{"model": "audio-text matching model", "hop_length": 160, "spec_augment": false, "encoder_norm": "rmsnorm", "encoder_inner_norm": false, "encoder_kernel_size": 7, "fusion_encoder_qk_norm": true, "fusion_encoder_moe": "expert_choice", "fusion_encoder_positions": "learned", "optimizer": "soap", "learning_rate": 0.0026, "adamw_lr_other_params": 0.00076, "epochs": 16.5, "lr_schedule": "cosine", "warmup_steps": 330}
Rows from block 3 of the audio encoder of a small audio-text matching model, named by matrix and row number. Rows with one number belong to one neuron. Each number is 200 + 30 x the weight over its row's rms, rounded and kept within 0 to 999. All counts start at 0.
Before each neuron's rows are labels from the 100 clips, of 14976, where the neuron reaches its highest value: "strongest on" is what is common among them. Only what is clearly more common there than usual is listed. The data: chords played on synthesised instruments. In brackets: how many of the 100, against the usual share in percent.
# fc1: MLP up (encoder.blocks.3.mlp.fc1.weight, 2304x384), inputs 192-383
# fc2: MLP down (encoder.blocks.3.mlp.fc2.weight, 384x2304, transposed), outputs 192-383

strongest on: block (77 vs 24.8)
fc1.312,152,196,179,185,184,176,203,153,196,192,228,179,193,261,162,140,168,209,193,195,220,259,196,188,161,164,221,261,188,181,247,223,231,186,232,201,198,214,192,224,159,163,198,149,166,136,156,229,164,230,210,157,211,151,159,187,207,240,187,173,196,171,220,178,229,198,215,189,200,206,237,175,173,224,189,201,210,216,187,269,242,169,207,231,249,231,185,215,197,164,198,244,166,196,215,185,185,127,143,179,222,217,246,197,216,134,208,237,245,169,309,164,226,190,222,172,220,165,166,207,145,131,190,172,222,283,208,186,195,182,219,184,165,202,228,189,171,218,152,169,183,197,202,208,218,259,191,77,210,185,179,225,157,219,216,236,194,240,205,210,174,233,178,231,120,206,210,197,169,211,196,267,125,231,221,206,241,192,248,192,242,186,228,155,219,243,176,194,203,222,170,202
fc2.312,190,230,226,211,198,160,141,185,261,200,169,138,153,219,231,230,196,157,207,207,263,191,179,217,195,187,223,193,207,263,195,214,231,174,236,189,164,194,218,192,138,207,173,190,190,235,176,175,189,112,111,146,206,235,197,262,247,230,240,195,280,186,202,186,258,181,211,193,210,215,192,228,245,192,182,234,196,232,213,189,238,213,212,199,250,179,191,189,211,180,207,221,207,194,180,201,242,235,177,208,176,191,218,208,238,186,215,168,146,226,273,212,156,195,243,237,204,208,203,192,214,167,242,193,185,168,188,230,220,192,228,225,209,210,161,243,238,185,192,215,170,194,168,166,165,236,181,215,225,195,200,190,233,179,173,204,192,195,127,148,221,204,201,204,227,196,201,186,191,218,208,196,218,154,252,177,187,225,213,216,195,200,180,205,240,254,213,233,196,204,272,196

strongest on: arpeggio (95 vs 50.1); thin (high-pass) (47 vs 12.2); marimba-like (34 vs 8.5)
fc1.575,244,245,158,247,181,230,243,177,260,193,217,214,209,173,167,180,197,238,211,199,210,178,179,213,177,179,201,228,205,214,187,231,192,216,143,197,211,218,217,211,222,241,219,177,207,201,172,192,182,226,195,240,161,209,181,188,113,203,199,203,216,186,200,180,196,199,191,214,240,196,196,192,256,255,162,176,254,179,141,206,240,250,214,220,215,159,242,271,183,142,232,175,192,205,145,205,191,221,186,197,191,183,190,187,175,188,198,215,225,166,240,178,241,208,200,236,201,207,155,199,257,219,174,168,220,238,216,179,189,201,181,188,190,261,180,226,224,158,174,147,229,189,188,160,183,147,192,173,238,201,166,208,247,191,194,182,205,277,218,212,210,203,174,175,264,150,214,191,213,175,195,227,205,215,169,214,185,220,253,155,240,244,184,175,177,173,214,217,156,226,203,233
fc2.575,182,202,220,183,196,217,146,147,226,171,206,166,202,149,161,255,200,193,192,209,232,167,201,198,202,153,192,213,186,224,200,184,192,264,188,200,228,191,186,185,224,174,183,139,157,242,158,204,177,202,197,202,156,172,180,196,213,186,190,208,199,189,185,203,198,170,197,213,229,205,218,209,257,201,142,160,207,178,179,230,246,239,192,188,294,164,248,104,194,143,211,172,207,188,159,178,164,205,164,201,186,163,162,203,180,231,203,164,203,161,239,185,206,177,207,131,270,216,153,201,180,212,156,235,214,176,176,219,223,215,198,193,191,225,181,180,168,205,220,226,211,179,237,210,239,174,219,190,164,167,167,154,144,206,220,187,185,231,181,217,222,230,210,170,157,200,206,135,198,219,237,159,225,226,241,229,212,217,105,217,197,164,190,188,238,196,214,250,211,194,148,222

strongest on: strummed (74 vs 25.1)
fc1.727,177,185,225,209,176,155,164,174,193,186,214,219,205,146,153,170,187,219,189,227,220,176,196,198,195,207,145,193,226,164,232,179,266,190,200,203,193,177,154,233,227,192,161,284,232,188,136,184,152,176,257,256,246,181,237,186,214,182,228,149,244,206,202,168,170,225,270,208,222,199,198,141,215,217,221,232,222,197,224,229,235,138,172,230,232,210,179,213,187,213,181,169,163,170,199,214,202,189,190,171,189,221,262,226,235,203,223,184,141,196,296,148,227,214,223,175,246,190,184,241,192,244,232,176,211,179,217,158,183,201,189,198,159,215,185,189,179,217,185,201,164,217,180,162,177,192,203,87,170,177,184,251,224,218,186,238,196,224,217,205,206,225,212,178,199,204,168,200,213,251,197,206,141,179,186,178,228,210,266,173,207,195,209,251,166,201,185,162,257,185,184,196
fc2.727,199,194,226,213,208,260,195,198,185,180,243,203,174,221,200,241,196,200,194,207,233,223,207,181,277,215,203,196,130,339,166,194,248,217,200,201,198,220,223,185,272,215,196,209,225,198,218,168,154,161,163,164,213,232,192,219,176,224,217,206,185,202,212,202,225,163,261,213,214,233,145,200,205,183,270,187,252,227,175,164,214,184,219,194,169,170,273,163,222,185,246,248,145,201,235,205,163,198,233,222,151,107,206,206,216,200,215,188,183,223,177,219,185,275,148,235,213,229,241,217,149,216,184,274,222,212,226,249,211,217,175,198,227,206,193,218,210,223,201,172,198,235,203,165,164,221,194,157,164,194,208,226,196,198,164,200,200,172,143,171,201,234,199,210,170,205,220,182,235,220,202,146,209,223,237,170,234,202,221,204,246,218,231,177,197,196,198,166,204,199,212,240

strongest on: marimba-like (35 vs 8.5); harpsichord-like (27 vs 8.1)
fc1.558,174,173,192,188,230,163,279,180,222,172,210,203,193,191,156,201,204,202,230,173,213,187,166,228,130,251,208,217,175,168,194,162,240,197,214,260,216,200,182,257,148,154,187,180,235,226,242,173,169,237,215,152,206,232,193,190,219,134,221,163,227,215,156,237,218,197,224,218,184,195,213,243,229,220,208,201,205,177,171,204,211,196,201,168,181,237,262,212,217,176,250,175,225,199,198,213,222,175,150,169,174,209,219,245,237,156,249,183,186,187,261,189,199,205,176,176,231,243,166,221,224,186,187,211,215,212,190,259,194,165,173,173,228,207,207,207,200,218,179,172,223,171,229,156,178,218,80,212,217,209,209,185,248,206,195,195,192,184,193,204,258,240,196,194,183,188,175,203,239,162,143,224,168,246,129,161,184,182,239,184,228,199,189,217,127,191,179,202,242,215,235,182
fc2.558,206,190,191,236,200,228,184,233,211,193,202,156,169,230,178,249,176,229,156,200,214,138,200,218,260,193,224,202,205,205,252,198,277,168,267,201,189,165,204,230,201,220,146,199,219,214,266,160,165,188,219,192,231,215,153,204,185,194,204,195,288,220,203,195,236,183,208,187,198,225,198,216,196,205,129,212,168,199,228,218,264,234,203,178,246,232,194,246,131,181,218,172,173,182,170,186,213,183,205,156,199,213,189,227,244,144,237,167,241,184,177,213,177,164,257,156,224,231,161,183,225,226,209,194,209,180,210,219,198,223,250,221,193,227,239,162,195,130,160,156,175,226,164,166,223,237,183,192,215,158,217,247,178,237,212,177,239,211,180,157,240,159,241,178,173,250,204,213,176,203,228,201,206,150,260,165,243,191,242,194,177,151,194,109,168,236,181,194,182,253,226,183

strongest on: marimba-like (46 vs 8.5)
fc1.514,212,230,187,219,211,205,254,203,165,195,193,205,213,159,176,179,209,179,203,191,174,103,209,191,193,183,242,225,204,195,183,196,159,208,207,223,221,189,142,190,178,191,180,200,265,187,178,244,187,229,202,223,191,249,204,211,218,148,181,148,216,191,219,224,206,222,251,202,209,209,187,192,187,230,161,192,184,216,197,189,275,195,211,184,194,237,245,157,235,140,229,192,211,205,195,185,208,209,202,230,211,196,224,200,228,206,214,132,237,211,244,182,194,162,204,182,198,194,182,225,198,190,192,214,205,110,212,197,256,178,190,201,225,169,201,166,226,220,205,153,147,199,231,232,225,212,201,236,222,174,180,197,183,230,232,224,208,133,233,197,223,223,185,186,138,189,115,219,188,263,122,199,134,239,177,177,220,164,264,211,222,230,189,219,226,245,186,231,208,244,200,222
fc2.514,171,161,189,186,206,202,160,156,208,203,196,237,175,210,246,229,196,191,185,209,185,198,170,199,167,190,227,174,200,256,225,200,188,88,205,201,187,196,173,207,270,202,168,135,171,208,211,233,231,231,173,185,211,183,200,249,178,243,178,214,236,205,208,197,178,193,269,226,253,189,173,206,147,170,200,167,195,228,220,209,240,184,178,197,216,227,170,281,183,145,182,145,195,229,164,180,246,209,218,178,187,208,270,149,236,148,139,206,179,187,143,191,221,233,187,198,164,209,191,251,208,148,154,239,183,212,247,242,208,208,240,203,219,207,195,206,154,166,177,194,187,244,158,175,213,182,226,144,206,204,218,180,210,185,211,212,186,200,192,252,197,193,192,205,197,190,195,198,193,194,215,208,168,195,210,216,173,236,174,204,204,175,222,182,175,190,167,193,181,206,195,213

strongest on: marimba-like (29 vs 8.5)
fc1.567,215,201,190,248,181,216,177,214,233,192,246,219,208,179,151,190,152,237,251,245,191,217,200,170,194,216,173,197,210,226,193,247,235,176,222,200,179,161,170,224,178,231,206,216,212,199,222,233,146,223,239,289,184,204,197,183,138,180,200,203,210,242,177,173,218,227,163,183,197,190,196,227,194,191,196,216,254,182,166,185,308,218,214,203,240,133,192,236,221,217,165,189,185,204,141,249,207,162,195,264,233,243,218,176,178,171,205,231,193,234,205,191,226,201,224,252,185,224,171,181,178,230,212,223,199,258,188,194,156,198,212,148,211,221,160,197,192,146,198,196,177,170,210,213,201,157,229,130,175,174,161,147,183,196,192,230,163,258,183,180,209,201,213,201,189,154,244,220,187,172,152,231,186,192,232,172,187,197,272,190,208,183,154,186,181,174,195,203,157,206,190,175
fc2.567,191,207,217,204,193,208,165,237,206,184,232,213,192,214,190,236,174,203,189,202,233,210,189,233,231,193,203,194,177,197,193,192,248,182,182,211,186,196,191,218,189,226,209,246,135,200,171,184,214,214,189,126,178,138,222,195,180,194,197,202,175,177,235,179,187,198,181,198,201,184,211,195,218,197,177,175,191,249,204,220,206,207,205,135,200,198,210,120,168,125,234,188,166,239,204,189,169,213,166,211,211,164,174,230,180,212,287,166,220,159,132,191,196,243,191,134,266,196,142,223,185,237,177,249,198,205,180,191,186,191,169,181,188,202,209,227,200,143,200,181,186,202,146,215,211,224,192,145,222,182,235,118,181,206,216,159,221,203,220,215,204,174,203,194,185,215,182,198,206,186,188,114,169,193,157,201,153,254,122,185,268,134,184,183,195,178,189,206,254,159,194,202

strongest on: strummed (97 vs 25.1); marimba-like (30 vs 8.5); instrument: vibraphone-like (28 vs 8)
fc1.375,159,201,196,220,199,186,195,203,275,238,200,168,226,244,189,167,202,214,215,304,192,163,223,156,182,157,181,163,177,141,238,202,194,158,199,228,193,158,143,196,158,171,190,202,196,169,153,189,183,243,174,181,216,192,234,149,214,192,198,212,209,164,210,176,225,145,270,182,162,208,194,215,173,256,157,209,207,194,193,194,202,207,220,195,274,237,237,204,196,125,183,209,236,198,156,175,218,245,166,200,183,189,202,191,231,237,185,202,189,193,262,176,235,243,182,244,206,123,160,225,125,193,177,257,183,213,195,193,190,208,210,226,225,194,222,170,247,213,171,160,189,195,232,199,219,202,213,115,175,188,231,202,214,178,146,223,219,224,197,217,189,213,199,212,202,194,194,189,169,216,191,216,141,189,194,211,232,170,228,224,215,142,181,228,186,199,219,183,221,187,222,196
fc2.375,240,216,221,228,211,182,170,198,255,165,223,189,200,242,155,214,234,224,198,209,247,196,177,204,220,188,178,190,156,174,232,221,205,192,173,204,191,190,261,164,222,182,195,197,189,201,262,194,226,143,143,156,164,177,188,200,214,207,185,196,184,221,225,260,239,160,229,183,192,177,259,196,147,226,212,212,228,246,273,219,188,234,197,167,151,254,220,129,212,117,244,223,209,204,178,179,228,212,192,210,185,227,225,180,232,194,210,241,165,224,161,200,192,252,193,171,223,178,178,222,248,262,221,229,242,203,201,201,172,214,264,193,185,197,216,173,222,177,209,205,199,161,126,212,223,234,211,168,180,214,250,157,219,224,246,198,225,215,213,213,213,200,225,198,184,197,209,222,236,220,182,238,206,206,198,187,190,186,138,229,201,221,183,214,220,243,182,223,212,158,174,219

strongest on: arpeggio (83 vs 50.1); marimba-like (39 vs 8.5)
fc1.537,218,208,222,169,185,243,240,157,179,196,251,199,222,187,203,207,233,239,152,256,209,138,191,204,201,221,198,183,205,229,177,200,231,198,193,212,219,191,171,187,205,226,180,160,217,212,218,205,209,268,244,230,184,197,248,218,229,213,157,164,230,125,179,223,200,206,190,207,193,199,200,180,201,235,161,166,172,239,214,240,156,207,217,207,211,180,214,212,189,201,189,149,175,208,252,258,226,215,225,252,208,227,199,232,212,151,239,154,172,215,216,172,212,237,193,228,205,204,205,195,216,173,191,138,248,212,181,157,214,183,181,205,229,215,216,175,236,162,188,234,241,212,208,183,205,145,200,216,187,225,222,182,302,217,140,174,168,215,239,175,196,237,252,177,227,190,234,172,181,142,160,270,157,209,124,207,207,197,288,177,138,240,160,254,201,185,222,229,200,230,181,201
fc2.537,196,207,196,217,202,201,195,166,178,205,209,174,213,226,194,218,207,213,222,211,176,196,204,190,181,137,211,212,178,189,189,222,190,219,201,202,242,197,195,207,193,236,192,216,147,253,233,152,215,127,146,76,152,180,210,236,213,240,192,179,157,207,214,244,156,217,201,196,200,211,234,187,161,176,142,195,155,196,192,200,163,213,189,183,197,194,234,99,222,164,218,108,168,192,170,181,191,161,239,218,156,191,200,218,186,186,109,205,171,196,128,203,204,182,202,119,174,190,139,189,225,239,224,229,191,208,208,197,210,192,177,212,176,194,229,196,182,166,213,189,193,167,254,188,184,209,190,174,142,226,208,161,181,219,171,205,224,195,205,263,164,187,218,211,215,189,177,221,230,198,225,168,165,171,178,222,180,197,75,197,199,173,219,155,198,194,209,212,187,194,134,147

strongest on: marimba-like (38 vs 8.5)
fc1.64,170,253,208,165,160,196,232,183,182,210,198,202,198,187,136,182,206,264,235,208,182,191,163,179,172,258,157,218,154,180,195,192,244,213,188,213,170,203,260,159,229,183,238,204,224,208,180,257,215,231,225,179,195,191,207,201,239,231,183,156,211,225,180,225,178,207,202,250,230,182,167,200,180,171,172,215,248,205,158,190,239,209,205,183,220,195,250,226,197,163,222,200,157,237,178,181,189,196,248,218,130,247,251,231,228,172,259,188,168,202,198,187,214,272,165,186,205,184,190,164,223,196,152,162,221,230,206,189,180,124,190,214,195,223,259,198,219,220,184,212,181,193,218,202,198,168,208,184,147,183,202,225,266,209,191,183,201,117,206,217,200,245,220,141,215,188,231,168,213,130,179,259,259,199,153,192,244,263,182,186,172,193,232,228,159,183,189,127,221,183,159,197
fc2.64,184,213,204,211,168,204,183,174,225,185,200,148,211,225,168,230,178,226,209,197,209,190,200,223,240,155,185,200,125,190,200,201,215,143,250,185,178,197,216,235,291,224,186,179,121,224,231,147,188,116,211,111,175,179,213,207,218,206,224,203,211,196,155,204,236,173,214,177,213,204,196,209,180,191,102,226,152,192,184,197,173,216,205,197,190,201,200,145,193,142,196,171,167,204,138,183,203,159,169,187,143,236,149,207,185,187,155,166,201,208,160,189,183,173,226,149,207,203,139,211,176,263,202,242,155,209,199,180,221,207,233,181,220,189,210,188,177,171,188,201,145,173,223,181,214,222,191,215,179,205,182,129,182,208,193,193,231,196,189,198,182,178,161,176,167,181,186,204,184,192,188,147,215,233,200,194,167,182,128,200,255,84,181,153,221,189,180,178,206,216,179,206

strongest on: block (61 vs 24.8); string section-like (40 vs 8.7); text has "thin" (39 vs 12.1)
fc1.509,170,180,226,205,186,186,219,199,278,207,216,188,251,181,193,246,217,226,213,173,209,206,175,191,179,201,227,228,200,192,217,230,154,224,204,171,224,210,179,201,181,205,161,237,223,204,201,179,171,181,188,165,197,198,188,190,145,188,193,196,210,243,188,198,198,213,144,195,216,172,201,189,236,177,239,233,240,202,206,196,295,241,245,194,185,218,206,208,253,206,185,180,241,188,135,243,228,190,256,192,198,237,187,224,190,161,212,198,182,194,196,188,214,225,199,213,208,224,221,177,209,247,209,283,229,143,169,232,146,258,245,193,201,249,203,231,220,213,166,187,160,189,202,206,220,220,221,242,165,191,179,214,218,213,190,185,160,223,189,181,215,204,185,184,188,243,267,200,219,184,161,280,192,211,182,232,184,163,235,192,155,193,224,179,220,210,212,238,185,192,221,239
fc2.509,222,206,187,196,202,176,194,201,215,208,247,167,176,167,193,260,223,191,218,209,221,180,209,245,206,129,208,224,255,203,216,190,241,224,197,242,191,196,218,215,234,214,229,136,266,193,201,205,197,193,255,149,164,219,205,238,155,189,173,204,256,211,184,191,268,197,248,205,234,194,203,255,214,181,154,190,197,221,213,191,239,250,193,219,222,184,204,238,210,232,190,244,202,186,174,244,217,180,189,187,192,168,176,206,272,155,145,153,171,178,176,207,186,193,223,231,237,208,146,193,130,149,180,225,136,215,180,184,203,203,214,214,229,241,214,178,251,223,191,169,182,210,221,203,176,175,179,202,164,228,203,250,230,220,227,204,183,187,140,166,210,204,170,224,203,198,210,197,241,243,196,220,296,221,298,209,182,200,252,184,246,191,201,214,198,208,151,207,241,178,210,200

strongest on: block (64 vs 24.8); thin (high-pass) (34 vs 12.2)
fc1.481,169,179,200,208,181,225,213,152,204,184,246,213,229,237,218,172,203,229,224,187,214,249,160,246,167,184,214,235,173,183,241,221,218,192,219,176,244,237,173,198,200,174,150,179,227,188,245,248,132,181,228,171,170,206,164,262,193,234,211,221,199,199,191,197,176,219,161,209,230,164,213,163,185,164,175,185,186,187,206,265,270,199,285,193,221,237,148,209,178,182,243,219,163,161,206,206,202,137,175,189,210,246,245,201,217,200,202,213,167,181,277,186,208,213,217,153,211,197,191,178,164,177,216,159,232,249,194,202,161,200,204,133,176,235,188,202,222,242,148,153,147,216,175,184,206,193,165,218,193,174,160,238,135,183,226,234,207,248,203,188,222,192,188,207,136,224,179,203,197,243,194,298,148,212,192,259,242,188,248,226,197,159,247,171,217,225,164,210,222,214,228,206
fc2.481,170,190,196,207,196,185,148,159,280,206,174,127,153,192,223,232,196,182,196,210,245,151,166,232,218,162,187,191,194,222,195,190,258,216,229,227,201,200,215,207,158,207,211,153,216,202,205,228,196,132,161,167,200,249,192,218,210,258,213,215,257,183,161,188,253,175,255,194,214,203,222,228,198,177,156,226,158,260,150,195,213,216,223,207,253,204,233,236,195,215,233,228,224,204,189,248,210,245,178,209,180,189,185,216,235,185,229,163,177,208,203,209,169,152,246,261,194,224,165,177,198,178,232,239,173,201,171,256,250,179,238,203,174,203,173,198,260,174,218,174,215,196,239,184,182,214,186,203,202,231,196,218,206,190,232,237,179,174,177,185,193,225,229,202,215,223,206,165,201,246,200,194,237,133,284,162,216,209,266,202,216,184,190,223,210,241,205,237,267,173,217,198

strongest on: arpeggio (87 vs 50.1); horn-like (36 vs 8.7); clipping (26 vs 8.1); text has "clipped" (26 vs 8)
fc1.57,171,219,201,230,166,192,237,163,208,159,227,196,174,141,179,181,161,218,234,177,201,213,161,188,171,248,109,135,182,263,188,207,249,235,194,184,155,173,160,234,250,204,152,206,209,175,238,187,141,172,208,242,192,191,212,188,164,202,205,232,262,236,153,211,161,196,146,176,235,179,222,208,230,179,161,170,225,172,167,192,226,152,199,216,218,187,207,168,163,235,205,221,166,190,194,210,208,216,193,185,190,260,188,170,201,174,231,198,202,192,290,193,221,246,195,246,255,191,159,222,223,190,228,186,273,162,233,159,192,194,175,193,177,215,190,196,204,184,165,197,176,221,157,206,218,188,175,167,205,246,182,160,235,227,177,146,215,204,181,194,173,206,216,199,175,152,193,161,233,193,155,231,115,162,239,270,210,193,254,159,188,198,210,208,137,205,140,199,192,188,224,207
fc2.57,196,201,194,181,222,232,178,226,238,202,229,206,223,213,198,233,219,199,212,204,227,181,204,189,273,211,194,233,188,369,176,179,242,168,223,229,216,226,235,172,257,228,185,191,192,202,200,176,198,148,258,160,208,213,200,221,233,258,202,178,207,208,206,205,218,238,278,210,213,216,198,212,265,165,240,240,181,229,150,177,216,214,204,164,202,172,259,218,194,174,209,204,182,213,213,232,174,264,180,206,148,159,180,235,207,199,213,215,158,204,140,223,183,189,175,183,231,223,208,223,241,250,198,249,141,199,220,267,187,210,247,204,192,212,229,175,190,222,188,144,166,201,209,173,175,212,188,214,177,215,210,175,185,199,234,215,219,185,158,184,218,193,207,229,163,236,194,194,255,224,238,144,214,186,210,197,200,175,210,201,224,183,197,180,189,191,204,167,214,192,254,216

strongest on: block (64 vs 24.8); white noise (50 vs 7.8); pink noise (31 vs 8)
fc1.738,196,230,200,241,199,178,198,166,208,200,141,207,161,201,162,210,247,217,187,213,248,192,225,179,142,154,211,223,210,177,223,191,175,179,180,172,135,203,151,262,214,205,236,211,209,211,299,172,150,216,234,218,222,171,207,224,240,226,213,202,208,132,196,202,200,209,190,188,220,167,196,194,202,179,232,181,218,189,182,217,148,150,169,220,232,214,158,251,243,174,220,247,199,215,176,207,163,223,258,208,176,194,241,231,195,136,232,233,272,182,266,165,210,219,208,235,226,198,170,249,134,203,204,222,182,240,229,206,207,189,195,194,183,204,184,157,205,210,191,217,207,207,231,215,183,228,198,165,175,186,184,193,200,203,180,146,207,177,193,236,198,210,207,194,227,224,166,185,148,215,183,286,172,229,193,196,214,236,226,182,232,178,260,165,277,190,211,206,187,195,221,193
fc2.738,209,173,204,191,198,203,244,230,238,231,197,144,179,254,201,197,152,181,195,184,213,207,170,224,187,194,188,203,226,296,193,196,201,251,228,213,207,233,236,235,139,197,181,185,171,196,200,174,188,185,212,141,176,232,215,218,186,266,214,188,184,199,154,211,221,246,170,197,199,224,221,211,213,223,193,210,220,187,256,183,183,187,194,122,241,187,206,203,241,271,192,214,131,226,219,154,230,201,207,175,187,187,162,190,210,210,93,223,133,193,178,213,158,182,254,199,187,203,217,205,171,170,188,265,150,176,162,174,242,202,190,208,211,217,188,211,231,218,192,207,176,192,202,186,204,229,207,229,191,237,197,150,199,191,241,224,250,172,117,238,265,211,216,217,180,181,210,216,245,182,215,207,188,141,159,219,166,209,222,173,240,192,209,267,205,196,255,147,231,100,313,213

strongest on: block (65 vs 24.8); text has "thin" (37 vs 12.1); plucked string-like (33 vs 8.3)
fc1.365,177,168,188,215,169,219,205,209,223,215,178,163,183,284,198,229,268,189,174,220,250,262,172,214,203,208,186,170,190,184,182,188,199,201,208,208,187,193,194,176,222,188,221,233,188,211,196,193,176,204,243,245,204,220,212,153,204,186,221,240,169,210,241,140,209,172,216,170,142,146,261,244,182,217,174,176,205,187,230,213,239,186,184,219,199,179,219,181,155,216,190,220,170,185,133,271,176,183,234,224,193,207,216,165,195,216,180,179,167,222,172,159,185,187,209,237,215,175,220,239,176,139,226,196,221,179,159,175,152,211,201,216,185,240,189,215,160,245,179,203,197,232,190,178,191,215,203,171,241,178,149,239,195,162,181,216,219,203,250,169,210,198,187,194,174,206,361,215,177,213,190,169,215,179,297,168,213,180,236,188,132,157,224,191,206,178,211,179,211,177,202,211
fc2.365,242,217,212,195,220,179,145,205,210,199,199,198,219,228,199,204,160,216,208,206,211,210,222,206,230,205,183,183,196,206,209,191,184,231,162,219,180,214,186,198,205,243,217,233,235,182,158,181,182,123,131,117,132,197,184,253,226,200,204,233,217,227,164,250,202,168,219,183,239,216,210,256,172,145,129,154,212,117,158,214,198,215,229,255,175,175,270,183,184,211,219,174,206,180,168,212,263,209,253,226,118,257,185,211,170,176,171,162,226,225,167,218,207,217,205,143,212,196,211,181,199,191,190,179,174,222,194,241,213,191,231,163,225,198,221,219,188,199,209,159,179,188,158,170,153,188,219,220,144,185,156,211,200,207,160,197,227,190,178,196,175,193,203,235,193,140,224,201,199,196,218,212,142,207,192,210,166,215,168,210,184,133,203,120,204,176,215,127,206,199,212,208

strongest on: block (70 vs 24.8); horn-like (55 vs 8.7); text has "clipped" (28 vs 8)
fc1.713,181,158,217,202,167,194,210,181,210,176,206,192,207,187,224,171,158,160,216,188,225,184,171,221,189,216,174,178,190,194,183,193,144,206,167,190,205,199,145,279,222,216,219,174,238,214,248,184,169,214,264,184,204,245,170,257,204,193,219,256,185,204,143,135,190,165,141,189,214,197,195,231,197,223,190,254,189,176,176,222,230,208,112,237,252,250,183,278,194,211,206,181,252,182,144,221,186,200,210,201,179,279,257,201,216,206,190,212,277,205,294,206,173,221,213,207,222,233,202,181,235,274,173,200,142,173,237,206,177,177,253,165,188,182,189,180,178,171,206,215,204,225,177,195,199,202,187,214,191,195,160,180,163,201,212,235,208,232,200,179,174,222,161,152,174,169,194,213,179,203,135,242,154,179,213,218,214,196,227,206,228,221,161,239,239,207,165,206,168,196,208,247
fc2.713,148,213,199,193,189,196,226,149,182,225,189,160,174,307,191,238,194,188,168,188,192,209,195,285,160,207,208,218,185,286,173,220,272,140,180,204,211,198,212,198,191,190,171,178,188,198,181,193,181,185,201,126,150,177,200,193,217,213,207,176,167,190,169,191,221,198,250,167,198,200,207,194,251,149,232,226,212,235,156,211,251,217,192,175,214,203,177,234,167,189,167,157,201,242,118,210,195,220,230,194,156,150,174,220,206,201,231,187,110,191,249,191,202,168,198,205,207,212,203,151,227,237,171,175,202,192,169,177,203,214,262,158,149,185,207,275,197,204,187,196,155,199,209,153,197,214,212,192,186,211,243,211,202,190,257,215,214,177,187,209,243,199,195,179,190,207,242,234,220,220,191,211,206,144,215,204,152,226,210,214,228,141,171,207,221,188,131,115,215,204,248,180

strongest on: block (63 vs 24.8)
fc1.428,198,212,180,219,241,243,193,191,184,204,201,197,198,254,208,238,184,221,197,249,209,203,203,216,171,210,169,225,223,199,219,175,132,183,194,218,165,218,217,226,208,174,224,250,156,216,229,251,219,193,224,174,264,193,197,201,190,176,205,206,200,200,222,148,168,238,183,243,154,227,191,212,183,175,205,204,232,161,196,215,222,189,200,216,237,196,227,170,162,147,219,206,179,209,182,241,189,228,226,236,215,136,224,178,217,249,246,223,150,201,155,227,174,271,172,226,183,151,217,254,154,294,236,209,175,182,240,219,202,211,227,197,189,213,217,189,190,220,203,146,235,208,216,195,210,207,207,231,203,222,223,215,190,161,171,270,211,224,159,242,212,188,204,184,199,179,66,151,175,209,212,156,118,156,185,194,235,213,237,219,157,159,186,200,182,206,217,223,232,189,200,243
fc2.428,213,208,195,227,192,168,151,143,191,197,173,204,269,221,179,205,191,210,192,196,209,207,205,229,230,227,193,201,199,220,238,224,200,175,204,225,167,219,218,213,207,264,188,200,266,140,248,194,221,210,201,222,199,206,213,229,210,225,170,205,210,212,210,288,241,127,165,180,175,176,265,215,231,191,161,201,186,192,233,196,230,231,204,135,191,220,241,151,178,176,237,192,175,170,146,197,198,186,176,163,213,271,215,160,192,183,188,235,193,228,136,177,205,157,177,152,174,212,206,207,258,271,221,191,198,184,184,266,159,207,190,196,194,177,200,201,218,178,222,210,176,211,171,196,240,183,210,176,188,233,178,188,184,175,196,190,206,182,213,263,192,195,184,197,188,202,204,202,202,196,187,248,156,229,147,207,177,138,216,210,212,126,197,201,180,254,236,188,209,155,177,188

strongest on: marimba-like (54 vs 8.5)
fc1.97,183,243,190,206,156,192,234,219,194,176,223,253,226,163,184,276,132,210,216,281,171,192,210,195,194,180,149,247,190,229,219,201,218,161,188,188,188,197,190,169,220,175,216,218,186,166,217,240,183,227,270,217,200,193,163,220,182,212,184,182,226,221,179,160,166,188,190,219,166,199,217,218,211,227,181,201,174,200,199,218,238,235,199,248,205,159,253,251,178,166,188,187,137,207,194,231,199,139,195,192,144,198,193,162,211,212,211,177,167,212,219,237,196,249,202,219,202,174,193,171,223,204,177,147,225,220,224,144,222,151,179,204,191,205,201,243,214,167,189,189,200,134,180,186,222,203,259,225,191,173,194,216,232,203,197,208,199,187,195,206,210,217,235,217,162,153,216,183,187,170,187,218,196,203,153,231,191,228,279,147,161,229,235,194,231,211,220,236,189,219,148,188
fc2.97,204,189,226,196,201,210,191,185,211,189,190,174,156,216,195,264,223,208,205,208,213,213,199,176,253,115,150,208,190,201,218,171,255,224,199,192,193,169,208,234,232,255,205,209,178,268,165,202,193,144,164,173,183,167,210,184,200,218,172,194,172,204,201,173,214,197,182,211,185,160,213,202,199,207,169,152,170,200,216,255,218,223,229,129,258,192,242,132,195,175,202,185,161,151,164,226,179,154,209,205,157,199,174,200,185,170,209,196,171,195,121,216,233,211,193,105,211,224,172,173,226,175,172,223,134,231,195,235,231,200,207,192,205,228,198,180,244,209,226,219,207,188,187,190,223,213,211,175,149,160,152,99,184,232,190,222,192,189,200,221,223,201,161,195,155,194,212,191,215,204,214,169,219,191,219,194,227,212,61,189,202,119,215,194,184,186,219,199,184,180,124,189